python train.py --train_examples=26041 --n_mels=64 --method="simmim" --num_experts=16 --shared_expert=false --layers=16 --width=192 --beta1=0.95 --eps=1e-08 --max_precond_dim=1024 --one_sided=true --final_lr_fraction=0 --weight_decay=0.0
Rows from block 2 of a small masked spectrogram model, named by matrix and row number. Rows with one number within an expert belong to one neuron, the router's apart. Each number is 500 + 50 x the weight over its row's rms, rounded and kept within 0 to 999. All counts start at 0. Numbers have three digits each.
Before each expert's rows are labels from the 100 clips, of 14976, where the router gives the expert most weight on average: "top examples" is what is common among them; "peak in band" is the frequency band that holds the peak. Only what is clearly more common there than usual is listed. The data: two synthetic voices taking turns or overlapping, over music, noise or silence.
# router: router (model.blocks.2.mlp.router.weight, 16x192, trained with AdamW), inputs 64-127
# up: expert up (model.blocks.2.mlp.up, 16x192x192), inputs 64-127
# down: expert down (model.blocks.2.mlp.down, 16x192x192, transposed), outputs 64-127

# expert 3
top examples: quiet level; reverberation
peak in band: 250 to 500 Hz
router.3:544481451481468400508465502460484451536572522465527464452522584523466457543392479526497559631554444479501494464423520474456476541457468508521466510449506560466532466553427491460516480537471453
up.0:512564467573513593446525450529515580511424438407435569473474491507466540551572531543555526586456510516550533502568528495555510580585481428474504412488500453572480488523520437503543491545497417
down.0:503409601544419542515480528584535434480480547588461491536553436471601547548581490507485444509522511491520424555554530484474426522521548395533569491508527386509411444586435421504450447609455539
up.1:549515432461611516531491470581437510586523430544543477458475520445531561526500435501521475417367484479444526436620499574480460552527422452476564465515497520487429501528508443520470482465486443
down.1:519532533525500581502509528531499463459545504540520487588531448461516493514553520558465509632486532454480515513423511598520574455515597485536434530479485558565488444482492460459450555554469469
up.2:495561503433540569509502531440473430529467471453491444496509518497636515527422545452500511514469453547524528540609500452510530443444583529479559534445409489501491529452431537522407426397519453
down.2:551576553496574460494451533480554525504538469523473392565566483468489543476555501518571480441554551494448463512435530516438520415492477515463458482521515473541570441537483425469542438454537582
up.3:434525487373561492548496536470524469457527427530460489414448475463562474494470474563524574476516602528534504421600611556469576444497523430537476444366539480444463415520430442515539486407544444
down.3:431509447500551406459517417506441502463559496568484508435460486462439450561505494578544465439435558482429528530506412458515426535484533507512434478413551594581509488532487466535482467456523473
up.4:479533527468563521424455521473434540472483542565503497473543618469483571435525479481533417407468512546418497536441493457421547521477485564518536525486511461548509466551432515461597525587504613
down.4:542538582517475429556400501536470484538491500465465458524475520463501579497514561543569529523531450557400458400507435498547382480517544479524480556548475481440475441522504518548465428474548479
up.5:423586473567524575498558482536491455520521364457498479458495467391527567567542513450536543486474591437520540507555474483594441465544453567472421489489436480649553358490538539414481432505481405
down.5:514460592564492516479546540534498418460516546504538507525504379478486550425504472451521434449583532504545420504555525409510514462511541480529580419551476472495454524546495477478544567639389473
up.6:392538564539390399555511549532541505502518478471533464517472535506508504456500463550482521516466569556435553556558567465511495536496492395552577535515494476528546439435531483481533501576512555
down.6:604465475412531473441467468600518515561478515487518509530534491411526587509514533509583542459504492475513536437552536563487462458424421535470483501492547476523443472467478507550506570451518493
up.7:559485494460609425574491482503432627503496533409458519578498453484495428497425444485399396498560447572545443501481461466443557472532504499483490507486524582487482485497444476462584563371532523
down.7:537450502424517548516468493452542491515564514513460559473539508427540454577492560481474547471397505546548444452478514470488526548569549576500516511542537542455439514552458501539514547499599567
up.8:511477453455440553609514493535537455426581519501462534625425456565377363442419503480544526519534494406488498498476549487452480404529463492468403563452489500493489432432489573549572524424497496
down.8:407495468482445491536451502404579419503500426483517546586448572496560518559549460501498533481454477527423534536453529442425499584449410548412496575510503454470498460437474505528520419479643566
up.9:558439531536460459413476530553605563559461516518490397541480474486418507522469502479449474586487453494542532547451436488556544471478630587483354418540515561432496482560520515512472493472453416
down.9:459405553486481533492561432488509494378547493600547466495520573537400506511542533559514478419505515439428580473461483520511487497443486505548486572508521411521514465453499538563520461581386587
up.10:534558498543545518502508471620570506585497507479484443503599498517450560498449475524429462494541471534409521459482512517449481460524467430487558494515508471638460434537602482453545560510459492
down.10:538481470476544591443562565490437574506537510493526542498458448503531566561546521526523470541456522507421508506525543471568500410395500490429469493548488483480534443491460491609435527386490558
up.11:478543439552653486515498531505468585351431530527488542478541410550529401554456526584541493479452506475531455498536463505512470586488543502505576446544563475555515554510482492538536503490481410
down.11:502523461525445545531451453575538458529521549428421526496540483558598459518512500576445595429484452506484532465525552570492377479517413500569446504502447466573437568516629399482422546494524492
up.12:471487522526404566565589440523561467535565426539507445509445465393425514446474497458518533565489450456504555512558509543575554476514501560477406520567469552493538483506496678553453570497502514
down.12:572480619465524544462525561482519497548529490559504575572536568476552606495520508438507451439522491469468456595440458457448441499480469417526549496584519372543432481608410427550531561537505470
up.13:464531511512518475538544584488478524508532510580538584419431466482521541436451522409496533453567545482531457526503587584476510454525445450545412476499482495597449462569519607523480471553553527
down.13:396436479555543495410531545534534526432521468566465602442507525393481525550518489567541452482484483469547570505571490461551489498497492423466465521454424536511433548550501410489540562482475569
up.14:482554491451490448455491424528574509510435569551538542508564536505441490523502468572500511462457463493480420519512571529492440637470486463547509469528486487534443416511555432547486478560526553
down.14:547479543518451492489534546587505530458457488455426492564547469411557585485512601511498485505425532544509540434475557595480407465509507543468581498435593450607507428535495520513450462535539482

# expert 13
top examples: clipping
peak in band: 1000 to 2000 Hz
router.13:590472510445448583502503578528534515516497577430459521440560505519479541511422505505456446481567570415479457481525581576563555461510611511514430499449593559531475465520506428485408503474482529
up.0:512502575497473493480472513505540486505512468526456582521394500541478443375465575500520531582557547550501537475453592457536559506567491549502475505517512472489465514568465493545547524513453484
down.0:478473549411454511463477487524569473498554426542506500482413461545478532468462498474377631554446475500642498501541463455549430444507436472477500445433482488433491545470475632522482478389532545
up.1:471591530517489580455495393462585469474465543524430559529435561551489535442505444548434533415557492534500541522529539522463406474586523424522486446534463377397503462541572485573458497562445516
down.1:502445529462490433448424540484506526518484555502462483542495583378492526526481535595491547482547513467483481474543539571519458481556451528480434525458518506495485528580506375549420512520533480
up.2:575530557505463536516507564535576473565417506441460434473596510553516528438556563484426465450435548518400432435562507455511406537389480512599415436524599553421454395511437570516512523530488541
down.2:478474452487581450470408531519502448491471533565397523528538568402537561558536489621564448401521553450527548487519481527518456497510483509503510544420529483526448506543513431548492494522510528
up.3:553520543437484560585417557512468486518441584522616545434545516522502641406610505474453407351514497496519477465467463439492502467511633465505541428451564529492400456416513597468491546517438496
down.3:484479497494553424481430515486465469489549554476430524593484534450512582569606493581624512377510538507496535457466485520531468533475488541523487525487455499560485508580449416522500535545458500
up.4:460509466471480549436545502491480549567443492526465453539462398510525470560435543386463513608523501510474420469500528512511588605538466511507607517509520481540516511532471533546520490525579502
down.4:537465533475525584522517460534482557491570468565502516478566512496491525502486456488452440527532463532549523485534464581529552617484485515534424562501526455510379525530560543519486476513455483
up.5:505447490481485528446544428459589373540368450506610441596432557522535405379510439576459428532509464494442599472592496459416460566504553499493574579497513524433525500483557556570509455454498570
down.5:528421559499538520458469454490553552478543404444476473477496531434518624489504448505447512443494548511407541469583568531500567487601559572512470463478532456512504454496455562552446535510538489
up.6:575460370483492531372500496534508528444481433528464532414485447540516471412449530490491479413595510479516456435597510536519432422465468485462419484439474479496484474510432504503527498499398468
down.6:493526505493478438499505498534503559498544451513475514506438439547551393464426452505462428521541475483420512664524467529589559558461544525472521484453472441514548503481532500487455534519560554
up.7:485549448456451489488521478571457443577538465572475571544454466516554548454545476428510446552444514534553514529454518497501542553527582554457559488490443537493465472505556549550507640537495559
down.7:429469564587562473514460512523584568519442578447476468579552653514483557524552448595496475428466521422419550495545462517511535527571522459572488443442530511509462495519442479554539533555482486
up.8:498463453479541395460514479548566505418465533586437627523419554547437484440458569487532518502567475461492473425482571497483538451500545534466435419504512509471493445533404456378535464436510526
down.8:481518574551432470471572456472551457507591501506507495488478412543518379417445400430424506517506468550554490521435521484446548391555573526471521468480505432537465471502579526456572499555446525
up.9:620429513505634503546497455470508456509404528504482469555441543421609502531571517523429446533452421561567520567530436544429566564500578442432496563583587552526493535600505523512546500439539451
down.9:488519409528475548465601510483550534532547454488486590510459496514528440430470427467589508436502562591541502525476593422523460421387544571523521553507505541534508478452592529616554414393501427
up.10:522515502549520448419453501494496535422456490457404476545549498540409522521423438469503513493408505413370511517468503448571502458598479532396466510477505498493598511515480536531528455495486531
down.10:497542609487398528587531375500556494452544450481509519553452421612461435414527514490401477523498443552603473528456478477490532461519490518527461521500470554442578470509480520580498534487606427
up.11:481480492437572509394491522540504519517435444476485513538519475540515462441433568530514477598578529377582495578437433556493560519403507546382522544437513547560586503475426479527469559497493435
down.11:583469535596482580517527518463518532437508427517552471494439563632471539460487493616549523538523552545511614499492588420452497447554514511570536498512561487447534552500416494526527553431490538
up.12:447451460474496482508541522470388471471424480545521525549447475502546562458385514386459477518477454413520493459499529569539454493507531560509538491493544594500531597536510492493563499484546345
down.12:556430489500476525482557565501459545499541525464535473510474424484540441426465436441545508549473483464455533461531510508411550496550506476360439518515473595491571543456477480457521569553587527
up.13:480519500510506481564536527501470559488440502478557466506479514435503563584475507472503466575505461489533509515610456471561543468543460588509604569549434494526501511496439528452477493554496569
down.13:558570481561456548520519606418503520460431369508495529457490464604422532580535493387424483450532558533428476508467410534504351425525510521471441499585519528466587426486590582454485580528607422
up.14:458522471515598449470497463567407444554540587506564504540543566494508533561557512460484389434436500491357467499531499455513582469514421519464583580592559634574482581550503476491420487465469513
down.14:473454454570580583499549396501511496441535513538525533536514466566489441532507513383563533511465495580521529505464476511442551631538548519563525518461509485455480437431431594505629413515561500

# expert 7
top examples: quiet level
peak in band: 500 to 1000 Hz
router.7:464435498487510466543516391435519483411485475412557590526508554530471398548532435505604589656539471402579483508507539520462550533534486517516488589499516552526577489531516372590518474435506524
up.0:517527491531475591462509458475498458485487510452525416493510459440568570498450450582576504553496522535492511565528551455563526507524505412482593462500490409527541465507373524453548539407487472
down.0:422547525464555460450456525488527523480434511464526515497471514480550477543383469468591501483404582447526556529503522574403531543444480452479419627497525418491533561543456464523501523461516451
up.1:635504440527554493523518540523460571491566516585422511561457486436454573476492501590405489545527520496495548466472493549570491494510570576461406504476425567527478561598456525427555586447498399
down.1:466544437536508469439444487417514444492488520496533516478456518533453413495486534456432439439445498435521556506526363516417459482472447416481516493507464546448566536562611491440503444461535402
up.2:509500496417462500472530512493548465470508549444483470495535463479551573552462481459434485402531483356501424428529568563508505427413454418418544494597527537490521501533515559520499555500413533
down.2:504468431456400452467557606516508556503522522490554474565519482558504547438587511503421495438435490489499536514456540593527580533532493522496476428463536526464463413526531515513503482417498510
up.3:522556502445484586490461520491480499455566510549513593547490489500519556411481490362501510503493458586429483473473424571454517525519516575525501483524472526519480505482651440471460462555457512
down.3:510531620491690536563498557550515483480568511453478540497521553440524527486504423513534513505466516492500548444483518500532518530506388504521532454527600465526445537630483477494546431547459493
up.4:515525573536500524477438480525475505535394490537486481568543542556527439533528525493597447479445445591540429507497431537517472470425595499548508508563369505465452519461515547507419457621547510
down.4:488527601570522510524491467458575435498449518523443470576478583473483516527510470547437470517523492402514539519437575497459469561580408553448441445466584354544501452561499431451470418461515471
up.5:426499507515594481489460418531563517509470448517526483507541469422536495540559455490572396530465480498470520500538352532605444479554488473459520509489528498604440451448506474498505401553497451
down.5:549545552525562575480411548564587422531465514510570505467484605517448455509615481518567528561475520477498526502564464422526451432457557443499529469512491471490519514429528620497502445547475573
up.6:476481489439499521604518510519449471500582525530526502487478422540428418455422498534534456563507528396399459536550544517422516405484439436485568649513486463468518498447503460540524547393519519
down.6:428538471442391504515506443412477462505481504424425490457459651490439567525572544542558476449538552491471505437402543509508502477461428490547521639458481516542551483459498554580476490521539496
up.7:518473407543568471603516584498440550559520551549419509470532426520406504474523497513508487536502509482471559453437412511559564466505577615479562555489406592493510553494467488486592592455490542
down.7:522461534489543525531571509523517542453496505478447499603489421472563394510545448470559439555534457413408555420492527459525500604524418536485429393499557533544549497562469447465448452422427554
up.8:560454465538555564478471496459500589498499501454423561477461427504394554490477475584443493425430508576440491443505507521357550422442547476468395506506530518505537492550474489498547588520483444
down.8:531467482517567467452478500508436463519534523538526466441528596438530479631468547515491529546469523457503587558553459498534407550496470498507541525526510505465551599464613428430580474516503489
up.9:451437502488545479497541403555477498554488515496426502465450497563605555523497473490527489595544520496532492470416547472539515471547516576530579497509454506479504582504400512565466544440477412
down.9:490508602457458456503384536518514573591540520597483456506422473526520486590602479515457462548456515598539452410421377613429434513584530491580472483483484586506485519438491445497441565511613504
up.10:477509492450535409552441548500481468468461555475471535423491534438491547495470545445479514513446500486410528526430536525499544483493533380522483483409476506537480520505447375500503442533487592
down.10:470446462498459379501545442493580528459528488548476353484494373464480522557523468601507636497542589492518497441589558526533436531468507484509413562446547540481452542572500452547535441532441439
up.11:590560465484517507421513557548458439572319424509524528509541501515475430517546509555505445431541460485575487485482485459487454454504454413500504445620481477601499458449452496453488509444478421
down.11:553468489467497458458449522451493566583555477464512417555586556491490576480518546506597493559440487498522530578511492504452430408553533455444572407455482556404505522403502483565474482451487508
up.12:538584480510528508401527551511431457483449505503474570480492539499623582485492508561468528523487534513503434501498520533448501612576468463483589447449498428562481525551436444476546420613467463
down.12:485416468517492526490422453578511464433495563581428472493521445476494556434591545491405515418528463474484549425505475488435355444491524486491460522439538460560508459523521427481380484544387469
up.13:474500542520575479505487629620540499490452503621493469585544499550512482426483510505496427426498406562464474541532444557482453516448557443539503532570530454584449393463521485435478483440516510
down.13:490565511495548455450463424465503466536519525494489482606450514420462445618528550501474440525437453552478541519493472439467555542445549544411499429544503461399558518467518443444491465582589465
up.14:599448506387452441499415374468501463512499565418506578540474473495561519446528463410528474505618498473513501534504546544504501515474571406533494487442430538601523650474503477507533501531515517
down.14:569507533512493491502415510574515503437521568605480414494511534461529469546615481526542510525505583516542532494540496574496492485525492451504479547563572500439444530585505446494495498537515550

# expert 5
top examples: background: everyday noise; pink noise
peak in band: 2000 to 4000 Hz
router.5:535547500499390459559560481539498547562502580408420442453502435530479564389538526464541527488458485454524492503507459509466524423437516531569506524403546462529475516466432439425441508475505442
up.0:451349544412532517442535461575514482458472549506442482535629427437533576481455488507548530461468478457463432502419470506461470441560509603386553483547486531558539462473524534550560471479520482
down.0:544509501503433483570589568511481544533491529530576448491498459487435430413440454479504490512501499552516515535516529541466525405549484487469509481514513565448497516442468549457522478455498529
up.1:488522399485518475455487423460530464494458449512445526519554546583522510478512524470475528528501468461592492491412599608527521457525598429497473477450508478487439410397586560452506507458441556
down.1:451640540509454526598465460547498556334535523554442529488534520474610435467485549525448430441544535443424520536490482493443478415514391477466448545529468473530441589514575495543518499489573519
up.2:442469444435477600487456422447507561617442528587504441478531526536411483550481573465574416464509529560445523472529510505517487536443543521502522573442456514524457524467469507526509514469516500
down.2:490486418556529493390546574575542397479484551516487509491521575448571625475478388470513521389520529494465549433496528527428510486477527518431531568455543569617459509536446478509449491486520431
up.3:545535535467465511523472496532514511509495478444518500511536537453435494543479471604426546449535494554488486566531466467518468465540460466483511512531400503549442481602599463353497418583489532
down.3:553492484522609473500519530482492445546497510469369451446589551402475566581635456595584617525539472499487517565453523509479462552484509565515525530494502468488517516584500437471464501426465478
up.4:430463496517473524588580497438360472518422525512494497591397464492518494452478484499420509553567485456544472528451493576475544447600449555503468491559427575450514596503578518531482483581448515
down.4:451512428541426563560507476438473510583445450555489504509478482572479503441452514477360498573389462614500427506435521484502563444533429539460596492514538502449510499510530539487452526493504498
up.5:485587451535534508467686592518439465479499459490509537524512418394480523424516523523453482459496499437459407519638569608450447460482554470421381589524472495480557564547518498450500504499579437
down.5:497429494481483501605435480461441490524520469458484450491526480436503414506535469568476564506513556510484552568454486512409583550604477431481503467499460409511517561491501395481502543547431481
up.6:506546469514412540473401476457481424517416564453475463435531510479560587475565461542522407429490526349531522566555464462388554574408521483540445425459503473512482574472575500499536408488517475
down.6:573500524573577482392386505523474452506531541504450487538491532381548621577555528559577485445507517447459491424542455539479449510507466487527466502469522508504526510514505418515492532555512521
up.7:493516507483429538632626539533495531432470466516444527499477472495488586423466505453468454461513471491485465459546524527451534479558542469609462524554553517529404467436596452493508537555530567
down.7:448436458488610482527421505510526439571462564412428454617523531485386457530473478615486467455529481496441581509518528575507490580499515527568432517436526369518569465494514437435577461460499452
up.8:511460495469500411468549552498520561496556511450512516552473415535558498517452498521494471532496446482496424537500510561478539485525516512467470449558444401549492588456508427364537578513524439
down.8:531516446567453490531587436453498573550496495547455447473478463573537531489488507502439445491464559545476454523442536519527564480491436475510555461501471412422524519419540516481578470459541434
up.9:559523545453477509634529624524387475540533515528436532511488502468455504446533505593484497426625528577478475558438498425523513520547482545534445535546475502500451450554460525509447474512513469
down.9:550424511466551484531477492505527469504557497523488537631534525484452525564571467605552473459565490527506612557522556509574531533503518485624435569447513438515525450585502488446527488462383504
up.10:520560452421469522539597541441511549378562537527440466538525523475514493384523533437536463439513487456426492515601455534466547487477508447452646503475489507499510500601511484430564536543457509
down.10:515582455459598416520478484531495478552555492563506484540450493596556529462472467516500548521506539515504505472488521519599447496455538548398464505497536516480488505488399455602488442513556480
up.11:557546428508480499634462515568573446409476460566540453565487475453444496460486506460465436510549500415559504516513523508483512509546448456417491520476508518564481544520444550531451499507476451
down.11:493470501502443479501500541404559499573511476573536411525376508554524389476510364497432471591584455524487469569554523447539541486420530538439528537393521473485451494557426400503511464506478522
up.12:460473461564476499539514590464533429510486457439498523440533535490544526557514555490455552401538544479540581508419425419542481489444598513539534580501562511474536494526465568417466618497463532
down.12:546480550484531457435465518515522487519452582520503530520480512416462496514523472493542531456477497457390504426504414503523408520554461483425459509532500588534440476414482569566544556534559482
up.13:663550496568521501539543447519618528439509477514447471401457501501466551488504464501375529503469446567499488458557613481535526514500525489512454440480495495470520456570498575475472601446483404
down.13:427493526464603483534463523541536446601473523525362482547455553487460567499515451637533483453422562540494436457608568419478537495495507507508435540386485511579519455575467452546548538461470488
up.14:543489530499494475579500509479476563439494412598597486496550382564476492441431569391569453530587517459428450398528420567510524476610497446472467560460516493557438451506490447452561512431511441
down.14:479504491505498493527519480454581519478427457536592520460444456622459480445482525363477502583476432500510482579474511483494494504430543459517594403542475461497502533468521581440466491439533434

# expert 11
top examples: reverberation
peak in band: 1000 to 2000 Hz; 500 to 1000 Hz
router.11:477483386417456465432505494536415424454515491495416499494536479537499579454525474513433456527417560512506468524485578546433464411473552489542473431540457484490474477569566541512499478446578593
up.0:480492555517507551503413480393448485539501523475482463541489552507461450498516491485463536455581504450465523430481449511534449477512489400493546520523545536542489565467573486519508503518455475
down.0:461530582513425534540500464555446450510593397521480486591556473467515535605462526598492528523496557445411539565568450562400525512511486379517430507520469407530410460561472502457378553527515517
up.1:435482418454459569541479557556556581376439460576562479535513517463445562462441490483466588459473393388406480465447520533440596599529482504482471486555578496498452533540372474534549413463494480
down.1:470558609537455558509520525475513516331515563511492514580526469555439450433419539442520527491583521480487512509441478480545488453468505562497486492492436594429488486495464549520509544543521558
up.2:615524509576483426473512521549544455470537526522510485523483441441512533471390475519447431488579420532424449444488537550514587525503446501456572485520495526505554508567522520489527469541410442
down.2:538465548478528419585492471489514518499505621465459509477510497533526557439447532603408495511563488503450519466580456557518456478554468582448422482519577484515619476527438551537492597477502522
up.3:509512478426529474334540526536520505443531502484494503604530548407544487515468581607491403493494549525528544470466460520565408488510509536413602442437469435514544581548519445550528573563515543
down.3:652467488393430477571478538589504488562421480447542449523496528517500535517549436529485494566559438508513543527512561422479455598519414523515432554519464515437538461482508516500545450467452455
up.4:549542458502478558455572494433488504569518486508427475471577510448438483478500535554546497448552491518402492426599484514472476474565403496476500443540508469539501477477437607339502548474506475
down.4:538482492437552508412536495539444553517473543537468543501502569465589503480532497569572476409550537544517475443492503514496521540500620494500511538511458397414473477555574523562527477546567560
up.5:550555417488539388546515537475376465560446467452450490507388518521480519501441558516470513435507433520466535503513516509491407438397472512453527403556564566466412424567521494454534475506541505
down.5:446515489501538410533505488490527543468424563473491492587502515484487444478528489544525522450518564363558530525440445514579510419622472485460434481517480550465525519433469579538541547535506542
up.6:422542478430487463560439467457572555461565487540499431447393517593486524452553541471509455425546436516568490496458465476493574458490589493516446510532484552395490499527543541552468424479485514
down.6:485479491544591461414417518531460526487496613497405477551542543439550501587519603535538492421483534418426520473473500578487418513538499540516455506539567537528579496515459434552534566498486562
up.7:532546592473458397505502503549601554494469508441457548526450494453484506490448503502499502512547562600461508576523512597577526464509618467468439451598586521583589563542474512390490571537562515
down.7:515486510497514479529507522539525532543496511568568436518552555445528431647497519593429518529575512566460524498508439469513414510463515628510548438531505540455534571499499506520473499538502434
up.8:495523559495472497506449514579475473584509484507600505454448473495499572507475411422450433411527504500521512442528494500436505574450472444544475487613566503483535408449559494370356427485496475
down.8:478485487512566428391463532548457455508488479521453481530527555471482560576540543557604509451514535447458467484478448557522496514481486507493482506440493432559514503569513383552521498512485471
up.9:542564462543376479437548469390461527453498456436606537452573474521510467588467578518557461515513405579492531514526493541464512506518514485511492513457518530520448515471436445478505504523517580
down.9:477481472583557545465442511510483413427485463400482500519574443580510469430522534512511486507468429578357478540452564630480413470501529499475475495450535589482518543473537559528469532493503576
up.10:452417471552550472437553538533490528563548441531520508475429413550564477545500495451522448554478586531502555457459494451505561518523470502433495491540418497549482538597505529520530518478517453
down.10:460463480597488558506556556527427497451494458470490426466506495557516540524470507449337448430466500480497516529470470490423469487475537536523493533541506438452501418496469436576416552582510530
up.11:487482583459419466436511481454535591440553470413417420442451507443441434473458575615542531525501409455529516491444530532622525467488651439493462518511433450523530510499478443514484534447476465
down.11:604561500492447605461496541539580430490545482472410421462565518418492492431538521473552462544535523509469494460510531486505502513533542553421489417472468499477509554485497413467459512443411538
up.12:536577520562525479420493540544433469471579545507550471498709485604498562516532474486522490496516554473518405592500622480507515498440407448456471404437475527566418437478531441545507596490509504
down.12:567498583529540464541502616545482494547444485457467470448413502417507571472544604504496471421381477506510619476426539649513416488499585598553485564540450504520486518581454403420466494514444409
up.13:516545552579451497650547497523548461550537512449503475522495546423432477430516488395518548524487500435558547525520568503454614654498499499593417533588558485503482471516447493466490456495462534
down.13:505481535539500490473398485526535562438569604424516538506547514461542520587485504532530449412519521453535505472468481595569463463479428470514492501414435514645530502539476454519540594486487568
up.14:496614466496525448468465486547511494518583524569455500436529496511520533501429591388492451542564550483513611530472567477487504438539537577422525568481448505531449453545601494424492506478510472
down.14:497515466461575484611566540498479506491543469468541533425590527514545443462504553546410642617493515509551452460507464422410481484563490459510528470521466449417470526507522513460469462426496467

# expert 4
top examples: background: none; second voice: none
peak in band: 0 to 250 Hz
router.4:427466586620471544509494558453456550526470527594483539592458560504473351552493550563559566660514519545459459524532471469472405491558483634427486513506384444424480580405480497524536444507488478
up.0:461424512467570543436501532532361528502463506399494555523543517590504551520582503620449477535498485533578555466509497588514498538479546469471455531507473494542484524523521392451570520407492450
down.0:475509574531537510524466594527541450430445480555539481512543542493613568504664433511521427619428572533508507504495557621506571442543504523666603450598572519533453477551424447507499532492482483
up.1:507451527479509437537483532471417538426471532500549537447538471457617529580537469451509432428461487498531546556439526498533455451396561608469441549490479552473551607523431613522501443488484513
down.1:491526531451570485547490532456566497542440470454485522529513507469497461475499525514511479464593447526516488487509455577430512369445431481549472616406436539487520405541437580493527460541553522
up.2:519485441520537529395481558473474556551509540492494528414539570402553709503501509542521499548487484436404421521514522466400461574580496496510539505501486508578539528560505502405577464562403489
down.2:561485513488422507452495399529479481428502545481499537496583522473554563540484555505413547525531484499467501391469465503507441510502400510479466528427534469532448434570575531402350467549555471
up.3:532416462544565524459408537502409419556456558569507492517618521492561458534565543620446445507492469473486476471519439467498439384494499490468514482514453417453382496472455505540498496516503575
down.3:540515462511524553501425511394382405501506426577523446560502503517442452454585542490473511461483536576389504452512510613541391466497484528565438532497478480529545401461504574459524534483544436
up.4:506444494447482473504519483507527411527604606511518510457492552430518451446420479420494507437485475453379471513456481474413543463370432516439545568404543512484529492519497595529549507517509571
down.4:546429541431494580492449438490538488501475452527611498472604478444623474513476533353459457492511425515471519540450559551464456439552495520573485503517460467498377499532416414524472583597568508
up.5:482517473505465501594533446567544474593452543605428585489501512478488348531517503494438528578508459604539509527480514435534496443555462482532458465535422449499424481553594566421522509517479398
down.5:538491400466530402467521424601590503482577446501503425439536485530502458537494541528471458495483557559502466538560514497602440478485512587460378468463573569565496416530514504491485427422416496
up.6:444525427448556525457489549524463510463437466518521492489544499445511518485479629490504463393481448430562451426547596484543555371453573574410532511507529506488452513545471550534529594529478495
down.6:436490498445542442445454508472440491553514509471459475525554523378510385523524571511443486530526369487520504429591577526578472439433482516551520514491488600499505487529515585511541464499490475
up.7:537470512502498556415481458501537473629542463488511529486503475512477488482491474571521426512442531481456467358447559505418470505486420403492462493526523516514506513495553493528502563510472479
down.7:466442502424550443526444472510508437490388531490428508465490494460486488487526507582474484568488494478482528500412518522564478510523442602499516593479439352427484481621510408481552535521567551
up.8:397500487448506520593507553519489477479486603506538530381611405385481410561506551499537573444499485516449501460479486526548464527534554509483442589465483510518459516499482523503540463560494508
down.8:388551492530561516563572486525516488465524435542453529561614490452485469458571513478459518414458524500540555515489589509471461492506486481485461537474492503503510514462490467440490459484431498
up.9:507491454527500453626496575508469457495548606465521449447443500475493487533425539412547515547484564476513545566504512528525446463449579511568412512428480494504686492487621512530496388557467567
down.9:549480556373499463539457436474565471480509532474502519499489489438531336494545421543526572525603550553529532525438509461608433470512484513512448533512496595552475483570569494427567562536631525
up.10:452512490464478421527458509541550544509510554583586448553533425506553505525510507589463513576445523417477490468516535516467486503495530509467479454461453485394580460549550451540453534457504605
down.10:501429454504497467481484437534494476518506522440478528424493494409588489488417509512514502497550545430506549524517533509533455447477523473557538501524484460509508474518461462460543566501451529
up.11:549551526438495405561443460502648404544502482520566506406527472560577508479507461517451495454563511511517552505498466483526494563479489411631533519473498556532536479502502450518422431633497546
down.11:555567475442516481480409512553529426490499524494420451533625513429479498583640477586476561586471476499574502420498520584546472533484428483456574469488439516485568534470531449466518465482510454
up.12:407585529510514488455539520533575423480490449524447529548509540566557523434480492453548498401440405596437452405502541554415522512462486534472448445535574462571437415544514522544486503576594560
down.12:496568435570533479502461554470481515524551502411560553532463504470515467536419499520569465477553461450510429438472549488494437560477503422493429503486522520555479517633482538502405452527525571
up.13:522412549562517546538488518531452498622548369465478445355538522510495488533512479522522531549529515476517591604432523440516484479542432451484493606467442512469557545522508598443556570524525471
down.13:503491443465437486577474544530468468398537590563527516462537521415510518523566430562484513472463571452423488442445534544499571451504432437537530539535526596532548526589443464458534541422418470
up.14:573479479444502411503479520514513538367477591464560473638490455488460424470453460469453519464421476505498479428442480464478439515448574557492505406517565602438545519602488489499473435466494450
down.14:493462529490508404472474512492540529484504596566550509482462492574470623447404539508570521436571491456535504479465506432437482496514489437498467553452503479453495635471443526493547485619554589